config.yaml
arch: "dit"
model: "class-conditioned image diffusion model"
image_size: 32
objective: "epsilon"
targets: ["first digit"]
num_classes: 10
norm: "layernorm"
fused_qkv: false
patch_size: [2, 2]
beta2: 0.98
steps: 12400
epochs: 21.5
final_lr_fraction: 0
warmup_steps: 1240
Rows from block 3 of a small class-conditioned image diffusion model, named by matrix and row number. Rows with one number within an expert belong to one neuron, the router's apart. Each number is 128 + 32 x the weight over its row's rms, rounded and kept within 0 to 255. All counts start at 0. Numbers have three digits each.
Before each expert's rows are labels from the 100 images, of 14976 (inputs lightly noised), where the router gives the expert most weight on average: "patch colour" is the nearest of a few named colours to the mean colour under the peak; "responds to" is what is common among them. Only what is clearly more common there than usual is listed. The data: numbers of one to four digits printed on busy colour backdrops. In brackets: how many of the 100.
# router: slot weights (model.blocks.3.mlp.router.weight, 64x192), inputs 96-143
# up: expert up (model.blocks.3.mlp.up, 32x96x192), inputs 96-143
# down: expert down (model.blocks.3.mlp.down, 32x192x96, transposed), outputs 96-143

# expert 0
patch colour: grey (98)
responds to: blue ink (26)
router.0:116142107135134102161078125164142092128093092137144151169130090098138132131175113108092095125106055146137125176126132152134120093136170153130149
router.1:133134110088115182117091165130108139159129129189151131134145110166117154135117105143152134047135131078100154123092098107140134149085210104162118
up.0:125115130101090122116104145140145089112178119157130118075136118159108086052103191113105094155152126132138104114115210118160185140051110113064172
down.0:163182178115181120073112115133128133097176101105133088078127144141080126130096123179106102168076096096151157080213163083143144120101156134165150
up.1:143099122124118132115122102165094109141177103123063093130093144151121190168123085100126159123117188147078113113124169095141129096138150141093101
down.1:119128140133149151175159066126136104112185088126184147126122132205140149107131100170145145159141077144080168129107184141097101115130137118157129
up.2:100110139079068131095104159062079138134127088145116096123142168148114167093083169124110125146154156134143133113154164095102121149096102114098179
down.2:103106153109134129097126131136131125135110135143125143163141140103120098108173110100116157105119080072097066076194142090129100048072071101173144
up.3:114149130138134131147117153121111122116127194132122131141159146122121087064130102159102206177135118096161107095127134145098153163116089109098130
down.3:138127161112116103130129162167129173140107146088114111151111136198176130182126141122136119175196087131101147106127141130167128191086107116189130
up.4:081163107181129108171159134152121184139105098134095114148120107173149127147156081137166090153095149140153094126137120136103092108160085164074123
down.4:101145146201140124171139153122094142118123157163109129136152149151092152121102064138133135166147152139184135098122119157162118120135117119173108
up.5:122132126130123109137170156100127131157119123103099103145066143174122143115094157090153148085159153110107054093122104171103126156129121131106128
down.5:101155090122144128141147141105119142124160188166150111128090142134156137168092195177120148141172101131087162152125117151216158124128119125096100
up.6:145095162096123151119145137168136220120148109130088083119135113160134129128126136122154145137104115159113122070143108114123126087160130143143126
down.6:144137143098193120120112095145063184141220102081174134126158169183109138106162115113091087145154139131169102129162160106128126145124193106112066
up.7:143134169082114010090098116131125096158165188160128148136070186144106093119111180149114133195143145108128133156106165135157109159143092147130145
down.7:120128116159127131165147088091109112107109073089122105165156131183126113222174189123112100124123070196122086151160118150105179117128136108139154
up.8:098124092127110165111118147108113103101085035158093135129155147107187152151153124094167147140076159133142163093173128056184091155146051155111176
down.8:162185148141130056101125143124079123125128078115104172129149103112147112101142148153119140073149123131142106140104169155222093105087058129134110
up.9:167182141145161137158193122139106141064085134093131126123137151105118133096150123112089151079125148071117124129121090129121132092103159123129116
down.9:116157133132105130156125031133112138104091061137175117151150104159153105166131148155106106180156158121123121099109102142145150117122234095153134
up.10:111055138152176112138094153107111101172220196126124104081111142163113144125096144138100127159167151117129044140122136103032154191120176061152113
down.10:111108114100097115140096121156098106095157108151148158125154115111120167133110143171090186134101061080108220116155085152047124110120160121136166
up.11:113119173080050111119112127115149106111170154135164038111133146115148092120151087141123173171180113151189149161114169101165147147128105164095101
down.11:170125120144116172157102168079180212082138142149217146084132105120098108159129105118106096114091186118095158107114089193124081049135113096144042
up.12:125143133193145126203083142148107118145119137128165155105106138111130106137130115160153102120116152182124099140142161164077081068130163180111110
down.12:132099115189161096127109118116075119091132138139079101134151126119132120138126108171102145161086146078134123175146107176119061120128237115099123
up.13:136170156109099113127126158113138096064144134135170069109155126105141115093107187184114090154123093174144135102116133137166176169091068125092090
down.13:167152066071135154153145135161081147094123140121125122161079135093081142157092132104112097101152154143096013092122106087105099147125121105150175
up.14:125073154095055136092150115122094134147139144139143134058108206142099149119100203143155104097108205101080174150147166086116138160062127112126112
down.14:117132128123162101107147092126079066124135088125164091103116112134138183104144149143115117162131020065183098143115090145106102107094105089126138
up.15:190104123142086074124105125099125099071124174105143082109099074131130127090063134139142111140110116102165148136127176131127125154091078095129130
down.15:119107146110129177134134205144097126137070128155097168088122139156153121165077071134164132119159113112096127112137161224112147123112147135151121
up.16:120100141140115104128130200160107124171200102124071080098105139097163149141108157125139069154166061097134177078157141093107100102063069169130135
down.16:157165146132176132148144165123160080083166153091147126092142136072131169114097103133100050096150206147119117080138149166101101141085059054106136
up.17:140158149146109158154105132115102141102109111096042118130162165135120079119136135136145126105098116105139179151116113055166105103107134134103174
down.17:133172161156136063134116106124078171168097062137114147146086089165120100125131109173138150114128155117169112139120144140174126166100147110153139
up.18:171128126171100117132120164133140095163122107093156094135090181150117121085151159156164132113156150113104057132169106149127166188116087154108172
down.18:142104135154104134163128130120169140099098176161130063120170107144143157131117176135157127167104117096140108097161087158122117106145077144157109
up.19:115068154159127152164153139127089198174132095094149120075076186179134155134149091104169145128075114098080108168171143082113086136145123145103084
down.19:132147116152174074145173136120106141101156135186149124140128081132102140114148092106154125143126120112154179177116172131121134197133112084089118
up.20:102104135139137146129094160137123148102107141135115131099073169160125135150086094142140165119027090122100185123152173109153078164145085153079093
down.20:103119165135165088116108120090088125134080149135156139158124092149159069111137126149124147110179165102108100157089144123163130090165079118150117
up.21:219116136095127087096108133119126104086102115236117121175142133129123083112182121135152133118160111064153134077111099126151151088142097072160127
down.21:159062162166120110110141149117142110164095103138111136075112087138110151123110146110090178098099153184144081088081125125089168147153158157138113
up.22:160159084117123106129113123116148118164192121084201144130106145073113118147128094099128181142052138146101083154163146139132118143159112156065124
down.22:167101094199140184140076084128182134145143093096117165098106117143099120151150167163149137084173086120178116137164129220076089082153119115144134
up.23:174099175113139144152140125129168127150104100130065127130168164174140120156166150154118106124131102153166106106111117100069143168142137101147156
down.23:124134128115126083115137174117120155138092179115150155169114125124105112120100110150143149137153176147139119141147145076172118108139132126122119
up.24:084073169127090131126129145159090170165101106156140131102140184180145136131090118186148139111136067119125126153142172106130182154140098108089107
down.24:158142161088128052136075164057126092096099159141187107172132113113127122160145112126173128145152142131144117099161193147105116135107063088106133
up.25:141166108117159112181130112110148119163146114129145079132108085126134152133140115101106092174122147137157158137142133141116113109149173141126093
down.25:123132148174160098121178067086153106088127149120095163129167151133113106154061145157128149138169169129125129170165077138152153080115156087130136
up.26:139166158141127046119115151116085114146167137128180126085126113163121127116076152124151169150168133129120081087127168121154135132056117122132143
down.26:097118072102115136149044119069087099145148136132144128133129116130114093141100121147144077094115081119106095189051130140085172118096174134154083
up.27:135114159109125106173109088170152098151131127095080178170135155118138106165146207094116180112076107151129163163102133132090133094120108108085122
down.27:115087076158161117133121124143129104090102110132144122122136153129150080121117080168124143145085165119115069169139114174176147103166099121164114
up.28:172086144092106083112135100112181173129150136176129152094174143125051125053082147169076143158103096101182145120119161116132120212148136128146147
down.28:147119086118101194131124125103105147117130101047082131115235155190110122141189130143164164108107158110114123140160084091120109122170182123175124

# expert 27
patch colour: black (97)
responds to: teal ink (33); first digit: 1 (31)
router.54:119182086123154121151078099145165120113076140119085147112112118082173173155169136121136166124094154133119177160105121106098102170083121160114147
router.55:120130112177080123170089109125093174054147159160098108120101117154140147172124131130114146141130091138125125116141133182161138125059159138136126
up.0:114123132123103131079174146136123134166196144122170082092128099147103073078084191170141085125152052138155119109079152185146167164118110110140140
down.0:099106142163125159140155156075098128136170109107115177097111102194124144132105116124132080146143172146054119145160131083106141082111100112089158
up.1:121129129126143154116132150105121121154112118152111097128118123102121138110096090175147104100109139127111140158095174109147158120119169139166100
down.1:143109165135103132165135137094048160172146149109131143155151128103138148121108099117112093137152113145105103134137158081141128112119167131091155
up.2:155137109102137133109083121100094120088147101128127112137136134112046104116111137095114088099155169144073175090140146150118103071093117135095122
down.2:114133130111101099150095120136065151166130182128087113119148127138081131117155139144109113105112061111072114160105108122123128115087132135116169
up.3:110144133115154090081090129130145079143131118149151088092115171114114176141115106122133125084152087161166090130097080116118177135085130174125169
down.3:101132131168108110140082131104139110086083091041144123121187139079139138112090124137100120168114110108082165100140141125119144115145090057150101
up.4:131105078181141064114083096183160105111209091119093155173140100207138075138106126161101121141132153132148096097119111166164148098139167126112085
down.4:134109133116125094168134144102136111140103140133082181110103123042100040127097099134087093142093132083111166073161137106091069145099123140110130
up.5:081158150107108102112089107074123077103145120111075111150122066107081062122166104214117185145127119124146070103122186113142147101136107112105065
down.5:088176105110107144114092133137063175121148157135136124118158192118140176149188080096147111110085181104114157169170134100118133134115154137153137
up.6:103111154179109080064052094137125105083167104090162164115163108120142125156107115193113144139148100156160168125112157175165162105116104156141140
down.6:118127153129149111114143148103139145096121155072132120114154132140157125103129159155119119187194122143079122105123094163133102116144103146173113
up.7:146175102155124123173116066155176137098079123114143117159139111106131096169183141088133122110075102142116119140129101147134133110164079164093150
down.7:163099147165160093123074074117134137118118129153138124075122121133107136135151114092123106173182115153158122126146171127091108089108110145084098
up.8:136078108154152152065094149133097079149142085145163062128091140137140121103089116120110111095141176140113084111112170162126117093141159162131160
down.8:111143091145132118165080112098063111128126188055185117156095120129135120112139149110133093178123063130110160102119165121130156167124143149127092
up.9:153139153078137121173193161096154161108116179119082192180136104150085073169096137121147129101093081081106146109188093066076124099142135120165142
down.9:129125171113126145133069109107172120142086056161104111140093130046137098137168127139137127180198212139144084123132171100189129108062062104116076
up.10:105139122107145062091139095121126112134133124168164094190155067064137150115174130155071130129090161137181104145099132150182115078093103125171065
down.10:137109143141178096144140159116167123094119130110130207119136158140072101090102089133141109151171111140130149090100123161098145128128118061118158
up.11:105152157100110072119115150099145083111177106143155119131124119136148180115125064173122105103112119120191076141135131186138131149129102110047157
down.11:150145120158138091144107078200147104096152103083098115149116158117092080146100121140145154084184168155113141148151179123119100143136121082116098
up.12:125135090125076050061082108119130161152121123066135132091122152119121138144155113118167118153110111124116103144087117131174127101084103086093155
down.12:130133091058138133131110111134118120115137118098058128123091151115220153140135177159138155125184151155063104163151171119104136146103123184085084
up.13:108165169160150161088086114149099146134114093155169130139166149143149145147131067104105150114147089124139110159113144114116141166106203102154137
down.13:138166128195127067116087114100097117110098108148173098145111096098141105143110078139152159161128188143087121109113128110130122100110138164149167
up.14:136128211113100118148189148138146119118122167142098128137178153126113090145128158160121078152066153145172139147094139099106143137110127096181179
down.14:131071169123120141115074178129135128090103088128142119140141152099106104119168157113105130143119145103116144144097147104173125129112104137078137
up.15:179132193128184099140155117099097097211119146102154178164125123096110110118086114159100104145129135170110137147124161193160146129134142125137103
down.15:125145150133080162088141126117138161084162164114126085093143167118147092103074150184143135121154125106134133124156188133107137175114138106150148
up.16:115149157131157054107174091111163076172124139082180107085119109105102154136158112105148094148152142135125080131151121064164164082203091162134111
down.16:187110150109079160127195071097089193136152148092165091071141113131161103136144185184112156111166080092162156148094086101094174134127094091121152
up.17:117115117139121088119101139172136138197121139153106131104141145151134097051062143128062114119146110136118142120116154157131171102134152119122138
down.17:154167121108133148119120100103147130046105075109157135097149125119067111109085093182183104161148110130153108101110138141079165131158113139116150
up.18:114089133124105151129108137158119059176185135134107063112098146118133110179191150154084126149134166114115100172125182139112141130106156107137155
down.18:111123174132126065165123117109051100141161193107126167175121110056111124109159115157138111158117115111129172154118139172161142075094132163138145
up.19:088084151131144165056152136085098131174190052094123114083089145156133142104092073154119154159154056076093095154108136155125142128124105120124124
down.19:120131105142058099135139141189069141168218202128154108135133111195144115134122140109147170074092145147091148141144153125129113127104107133128154
up.20:139126133147172138153094135122137099118170142054068135188168133140131120106124164100099101121139196080141152122122112107149129140129108086130164
down.20:164107106164059142110130137124172119175101114134092176114124101110139127132114169118181095138092104162155138087101102145163081148116089152119167
up.21:069084105070123089107116184134136106112112119165128103103098117122153160161114120119156130143153115130169098077127127176162147118163104197078158
down.21:109136056167124141119142151137115122161117073185092176158140087114118103114098196136093140052079141165134097171100132145075121158162179133150109
up.22:110092110127155161079217182088130107138154088105083111121133076146187169110105085123106114148232194112180079074069139135115114089156109116161186
down.22:145115096158125130108198156111150118175166122175133131198106121114131135118110150135176118085080072120133178110152127156130135157160126206110122
up.23:099145101108153104130079143142154135186175083130149118102171119143109082166151148176097106156102089164143117125122129181139133207142137153118189
down.23:082172084176157097099144151130135112101152102121187127115124155129106162127138171130138156122132051189091107127126180193119152190131140099170061
up.24:112083123180164132099134122098129176194176116074129060127102106097169144153136111091110072141123205100139134158110143125113112161168081097129164
down.24:111116117177129175120096134124105128138141088154110094119114096121162130162151163102124092125096074157149141117161117112181097149161102154134137
up.25:129123099099116130095077091149077136179124137061160121135106106148148133197135167097104121129141008108088127192166152152099071091113167139127119
down.25:116124084122125152162093144124113065158136157135111169136140118117129110148165131185177110164114255136081155142097141110143143155090133157092093
up.26:098070104142133104116059103159133111182067112120113100072121115175148116101152058161086070129143106144102095114154195149145121178103130070127139
down.26:117079137140093180102099110122079164111086084127132100105171161114152109100136104134175109150154118105136172088187182144076148112118171169106154
up.27:166137058134087158111051072140115116152066168133130165097097129116156123156136152092117175094078138164110106141117169143097136119117144169148100
down.27:117082108178155078150049080107146144155047088101118092175142159110126132146131161157139133166178178112159125117116140097161105115093109114129126
up.28:134127121108103142110111127175108117162087113097153161110087178181121128087095119131107142138170087143069127178173179174124126154119103180054113
down.28:130106104132157151161110122111138114166099155110177166169151109165146112086104114146136139145145176129112126145157155130141153069121130151172096

# expert 16
patch colour: cyan (38)
responds to: on a plate (100)
router.32:130105099093129101106112162091096129152146138150164108125135140188152117087108176162131117148211157077167122105099139120135128144121144040172134
router.33:128092116190145077163113133139122152142075119145174089091105118169139147105145108132140141091114116193138140070141115136126112164203114162090096
up.0:111107134148108173106130137092081134156129133078127137137113164103152137136167163107149097149140136086109125196121139164102134105110213134149101
down.0:152164102147133132138179162106091133162105125125161110124128127116118140127089141158130053147150133157178126211146101139121146138130206096141125
up.1:166163102134120151084140133153158120094087088157160132130150158094075109098130188116088170131158163105184173097144097161144137178108172117156192
down.1:121112095098123079107136128078148145156143173161008126120166066076105127110112156118108186091116098122082039150111142141156143098122148138149142
up.2:157160107150103089143103112114091091124169123145107144093119145118106076140064106144170099143105122151125097148105176154162090110088128143104132
down.2:153112124181112179147167110098158144110173130128164153116166153159114110181145120120090190103160113184124132113125177148121139078094109144155140
up.3:115159074134113145106117157151147124101103117113136152110073122101142104107127132101085152117150152163136145140111092163119125129098155142099122
down.3:154111095106125143136117159143168129130100096080165125158103141128122126146129160130151190127088158153122123099160136100074142103100150133091171
up.4:101100150131130101087107132066101151137168104089142120105118155169152114137090138108122109213194148147127137131180149093163108076178135099165114
down.4:138124091123060165163126092127109128142114106173135159162144100110073109143090150156140088157068075154143159151128079134160175139181158142130139
up.5:152120122126143166093115160082093116199165121098118119135096107129128131121131116151171119128157164124107119129140119125114117149133191114106051
down.5:175137095133142110181194106133083167083165124163113144161094129161096150167132146161163081183126131130173133148153110138099135083172166126125144
up.6:147142144127134135139141101161160138149149090114072121143125129135110124165170161099123157141118112137142110160119108133081157125161155173112128
down.6:134149167100113191101122140135122084080122136128166142176112153096127137100125129132151151099125113125116148173122087114145120149134115148104144
up.7:144127118143189105156138136170170088082084105086108112155062123140146083172144054161169078142125127165074118180156120160101166123177133181083073
down.7:126133137131157139122106116126192117147130081098224055089147103088112122164117120084113130191074067105133143133148115131092120145190158111098158
up.8:106086126154165106123108095127151147188120086111162121132148092191170130079137095109126129156130164128195081107145153114094131145112149117139098
down.8:119108057086144107111120103175144098167114119141166115192092153134106112134119096150123088171123082147020154084094114114106135128120152155101115
up.9:156178172105133100122123121114159150161120093063087173166141134100156130119160123070119056107131073141114102128111149134159137146153104157157111
down.9:132140082076143158166132144150101080114175113099131119212117139050096184139108117177111091105108116125166062116168117183146106135159107147077118
up.10:155163115161186156141164083091112163114133150077105164153095165121120125163137118093153066115100160119083074191133104168134110050122174166132089
down.10:122166108115094110138147133108126124128147060124226113211173125080174100125141112127090101139096103135151122173156103063147125155132115061114151
up.11:096168106112111076127105115184139060146123133115163184102110122121101077152086075141134134103103123142124093149193201169152138079125131148090128
down.11:132149158078076093114150128182104105114078120131122126140104168097135082145149112128136184101111136130164066186158216109089102119139124086065174
up.12:061149159112090102161122123161092118088114157180130105105101136133148116158110096181103174069143093139113021107100166115065147111105088118048101
down.12:132134131095135203179129107149137132129093135059115105124133138097083165095151190108129164120087133104108123037191067142107131146162090075144136
up.13:113067052152100100173135168165155087138086168137085194114146150137122109109170156155150120119128096096134147128064136155108115125136110089075137
down.13:135166162150168076155086145108154152142094178150179116083125111142125141081085160136055058117109142135140139113139199148125118150108109115136109
up.14:155174157089100152158133115095172087092126164103077186161157087095080081116106117093132087096109117127108113176111136123148164113127136115121137
down.14:120124185129139108134110165112084128152125075058218160137113135045135103132130132076125111164128127132096081165062121160071125113135069151115117
up.15:095115137148120081119121119196138080169071114109135153122109133071136123094135145056118128186116117166146126198142135178103122121167103159114132
down.15:183094134180134089122102159129118127121109103098128099149127070150146095129091185115132141122171172154108113162144099105154144155062126114112148
up.16:140132129123136120142205111131161137096142106090103152170129058132149170180118136103122136151122109134139102136108109162111104141130154162104123
down.16:129087134075157125097211130140154059165168070131101133165079182154068155102143131127144149082059087091115141175155117183147138095120148152154138
up.17:093134177128132139104131140116119065148121133114134100114125135138149168132146165117052048130114165129137151099081159088061165139107123127202174
down.17:137198117082116130092177161155134099145098133100118097154137111142129129079077124140173051081098099157140150154092089165080153073181149102058104
up.18:106181064093132127129107184068209145154121141137083177119151152094136096114128165124109122159171068146098092126167172147148154109106110149099111
down.18:106117056121081099081161070132216096146164112167115147190105186089097179113155139132054157117135120139105088105142098128110137119168105180129189
up.19:138125125130180111162117119139108139106101124065112176186098149129130135159135155081136029112076120150102150210139150159109093110162196164087104
down.19:135147080105112115170110117144143150073130116119147081107145108118130099206098163094108100115119128109116083189159103165187136166172147141090164
up.20:110174124076129119103083099123137120172107154084116161120102130159113070116088176131065066116161078127114111165155166142136159075116072095070148
down.20:128115137130127148171127148107141109114109090124184134099172139173095117202142196123125128126130199147124114186145164079171224139162089103180149
up.21:100133114174180125176128145139101128095136106124110147138072123111165110181163117128120095118100083170086147139157126172123128130144076151065104
down.21:151129119123130080141077155154162124184058128124103106098065115112068111170147136119126128071149110189101114078162118124127147089135161141138138
up.22:128125109163137145098093107179104136168148117135113150081071138132140123112152106099107163120164194129119087109114105125088118115117100145110096
down.22:116110163055115114147114166109095147167140134158115123108131135130106167105064104130116159108071114139090142125161148096097127145103162063092128
up.23:123158110111100152116149094123080104152142071099103137164101140092185137149172147089130121162124088112101096199100160117075156089079190116127144
down.23:166160115124090187155211124127067157164128141080083077173103103126114147157087105166138075139110158131145120163137104099089110116160150138090067
up.24:115087162141112117087040129148074141163067186145144096052100177178134132061072144132110155086154152158105111063100179121131146221098117115072133
down.24:130115117093129130108118132092141169124155114120082141184103094127119195114106121138148167129090100134071058046084079131132148089162136129115095
up.25:095166103153145168086152129139097124116130120058126114095097171128132117134074117096102215112162178127085099120118107155131123192147078161139118
down.25:144126177111136096102186174122065169129205068135132084129140135142106157133154140123118126097057099128118095187169081098109155145153142122110135
up.26:152163061131206153088123158126145081072071065049172172147130147131129116100142188112114168147084148090084186107133093206182122179132086130133117
down.26:123116095159143160121187113116144119145130129147186130162142158113150116088126106159140109142150114120146071125124115131235072149099116179167119
up.27:145134155166114106140145112155152093099109141099110208139127132090099111137152117081103133114117092166104153143173091164148188112124115154091093
down.27:136076079098134090137140159110143073135138175127133090072112106106134176118145179147178118104128152140180098101099125147176109117098119100091175
up.28:124179091175166120073185167160170096151125134115137119114147136079105129084082176109119190114170180128134160061146086096098116174121129113120155
down.28:140137113080129153111102146162143143144170171167076147101137120100106174112133205154133128146068105144116083070187099134096132166124109132116142

# expert 20
patch colour: yellow (30)
responds to: on a plate (100)
router.40:131155136169126081172160102145149145103033122167153107171124099112098130185134097103110130128059100185146163151126114143122110134165117163128138
router.41:141178127120142081147102109155146086110123137125109183179145100077145127169175152101110111152099099181113106155113124145125130122107154169144129
up.0:104128126092122100116073148088186108132142127093178104128151087101084061117123139097134093159222096129164114096107116123152190154167121045078130
down.0:138061122180071091047131090138101071125150119149124129140086093138131129043129135155150115152142157095125078159113129150127146092119139099128095
up.1:115159152105129059093135125123091113168137118130123121064175117135111090096096078123121115172196135139153116118107129125150198116077142106080195
down.1:095121126115126102096157187121098133179130152105131085149079122124111099084082062075166129110119129192134078170127135118076095110052169095126134
up.2:106117130123140164107118110144109120124124131113118146116065155170171144136147191163078081177109178113114121166146171111130105122139105121149132
down.2:106150109153121105116131079068091088104140072101115108160182109139104130164145141144134147143151105142087177125176092123164104127125173132105120
up.3:163133160138099183129191104081132122068098170142098137127153158084067103127120191137122135127125136124141177090117092122158174099132088116171172
down.3:122112161164116121089163154121111159137049078108141112129142068161171106094134180097092092107140155130181096153141130093146153144130210137109163
up.4:138106089132137084172074156143072169146101156118147132129090191144165134143167105128143083127135133165136121145167181158116074126145177128097084
down.4:089185111128098141151146057126070139145116111092158154195152126136139159161106120129114123135134144117134117179188071121172113084134162101133127
up.5:114106106114083119110129149162111133086184163108121093056110103072125120075126164139116135127135048125128115116122137143176210133102090098170151
down.5:119141152151156172095146172102129118127107094077149102117135108148183133146111154140138073141190109138180115117096104124138129127143113118077119
up.6:133133111094114101148133139072140152165181141127092084126130118154078108108124115157152142186116166134184161106117114044060130093123130123133133
down.6:134167109067123199128173162104090146132089146116114100145143127122114174129125120117116131156186088153114133135100104132088149152116170085157110
up.7:118066154138093044114139141088127140121154081150164135099092168087140121090080129194125097129131153110131113074149168094115148109126131088136120
down.7:145121137151080159099081110146110137120118146094150092178146168115134125179128132134167083115138118139109159179139152164145131159108158136143139
up.8:189126108158127135120091107125112102091101149077156177133093137118156142159168188130115139125115139140115088164150172150094083115112119151126069
down.8:101160118149169140181163077156111108078131090145115088100152137143100163190084141174127134167157136135054100118189101141107120120142193071100132
up.9:062136126123122122134108126104107123151110107122077121134137151198123115112150096100112075147179119126125164142099165092131093176139146120182156
down.9:145153119127182126161137116113175123123109104091082185191158128103106128132142151144168107169054114028116151085139103173118107091128183136112098
up.10:108096088142148087157104131146148135103111178117130138127105122145162122139167086127123023106065141172102108149132100160127145135151149138148104
down.10:124178092207134140177147198152123155173117137138109101152177108073124133106091139122124124155138134117105192151159070155124125166163151151130164
up.11:094103122117129072110122142134126082198091124175144134136142158168084123113113115172104159142160136114157147105133161156134135132179121119087102
down.11:108172117166120131105180120093152146085131139123131093147087071106180144174127176167137147178103122127110131055145074100095120170158099090129136
up.12:155156119162104154112191091070138128113099137143157132097183152100065112114110119121114165111177159143121115113058098193150187134105137080200141
down.12:162162087170123126111082141114094135184081090138169146098133127167145162093120127140129095137158150108155111178149144148087131108098211150139131
up.13:123090082133076106111121094174089099146133144097124153117088142122170136130112163128131131139102242161152096142137203131149122083105146105056130
down.13:124143084116202096165196148097155140080164125121080107118114131126095132188150149107078159120108113145060082143148125156141132177150170102123124
up.14:105142147116116168147133111108168137127141125104110109170135114129122163135114153117069028156185145127151133142120178144107180068113165124167129
down.14:145079142120122159116201099134118090078054052124167082163095063128109157159142131123155090143131107166172202108156110102139150147136165092136164
up.15:147150159134096081109150214109123088139153143100141096074145164178117153043101136171131131165188092088166105156128096104156158137084064105122097
down.15:085090095145128104048203119119032171118140174105125089067134198146064141146089107132161138074127114130165165167149101080139130094105162137107083
up.16:109142158069081131108111150141107143153138127091106139139141146094118114111086131114103114130151138114106091157118236124162131074073088116105147
down.16:149102149138120102114199163154084120128141093093127130077106153179097170131103135148183161111106096159089048128172108100132132152145105146124158
up.17:115160113158133166177153120169093142140145157108146125142127131149154132178136089089141049076102087142122119140074069139154145045138098171091134
down.17:123185064135100119158183119152090169167118095153186131163175117110125088154086140115121101109096156130137116168121080121142131103178138165123103
up.18:131139086132119087143106177086115141162141124155176034102131089117100140078116191182091108198128107073171135117145103095178117066133104091121109
down.18:106184098145095156106098185136134116145148134132091121096092109083071119104131046121158100126078165188133133104135136127137113139127164142092126
up.19:119123184098112164142169123083126090112097151155153164118180153107069085108085139180138119128164187139157127115086128101151148130099148076166223
down.19:109115060149146129123123116114156164159071057100171151068084104125157086106184139120126097079100107153145076142149129083077164123146166089090157
up.20:131062122110123118078154151118155151203118107138106104115136124173135142112106140122120127146204116090197074116090131117098146203086132090173146
down.20:114114091120105213105138119099114138109109098148111088155091129188093155140105150123104135114197139129072155150123114102144112148144204074091109
up.21:130094128129129115133118110116176095104185158143128151124123133148137141118145112103132076123133202143166164149131096145108128127142216119134122
down.21:153122072171074096131112203134134191103105147157128137129131114137115136153133092124111159136151139133077212152147071184111145125140146168134068
up.22:103092170118137097163134200096124140098126076141102090134124175127157088082076134113128126154135104090161096146101139091107107161118128108101105
down.22:136071129166163149126128206146085107083167083086107168140100093157155184143131154126173123176109103129051113077103114184070047140112144122141064
up.23:110127141148122141075089129082050115161135123106090143148103074156146128153100133108144089112160071105089113139120180111130151118133132125137146
down.23:152099123114147112104204126147079136148116065063184092144133109146157150096150148077130112131040121083153144164152109101132123144079168180085140
up.24:099157118132106096123094135146153114096095135145146145151144141069126118129150109125117189123092106163119054149112156164118142137106110180078095
down.24:090155135162150195148150150118093098082122134082091180151188138128169177115060119115130172130099108129107094065124161132086134142151120107087147
up.25:112106108119109076127160128121115074158181095108114124090140108152105121094034118131085102161187069131186103100077160099161168107105101124206154
down.25:146176116107189080157158112198104122072175173167144070119092110119159078180184154107062144112121122130081131145157122167139135115169124126128142
up.26:087100150100104094127124154075085144157131115109098112049124169113118110106055176124147153154116132063153087079116153115158115157066091116123155
down.26:166164168179140159149095101099091152121074143117120131107075072127132099144158117108094082130168133049128123121144160152151111147128140155143199
up.27:111095110124081150142116157169129110152136135064153097093081149108175157069104121128103099189182082087146142146151146091128151173091154118167172
down.27:137138112136139097121201172166078131084133088180127184118077128156133146157147155134081135157080153130115089122147081156119098110139149200128108
up.28:055145139076073060091053094090113100117141097082132118106175131105105133098070145147085150099173127100139149108115194141200180130091134076143141
down.28:135091182096141095027123150134149167161138069129140108140095169094133114135097102099165157155165093159143087144151150133120093147132101113135126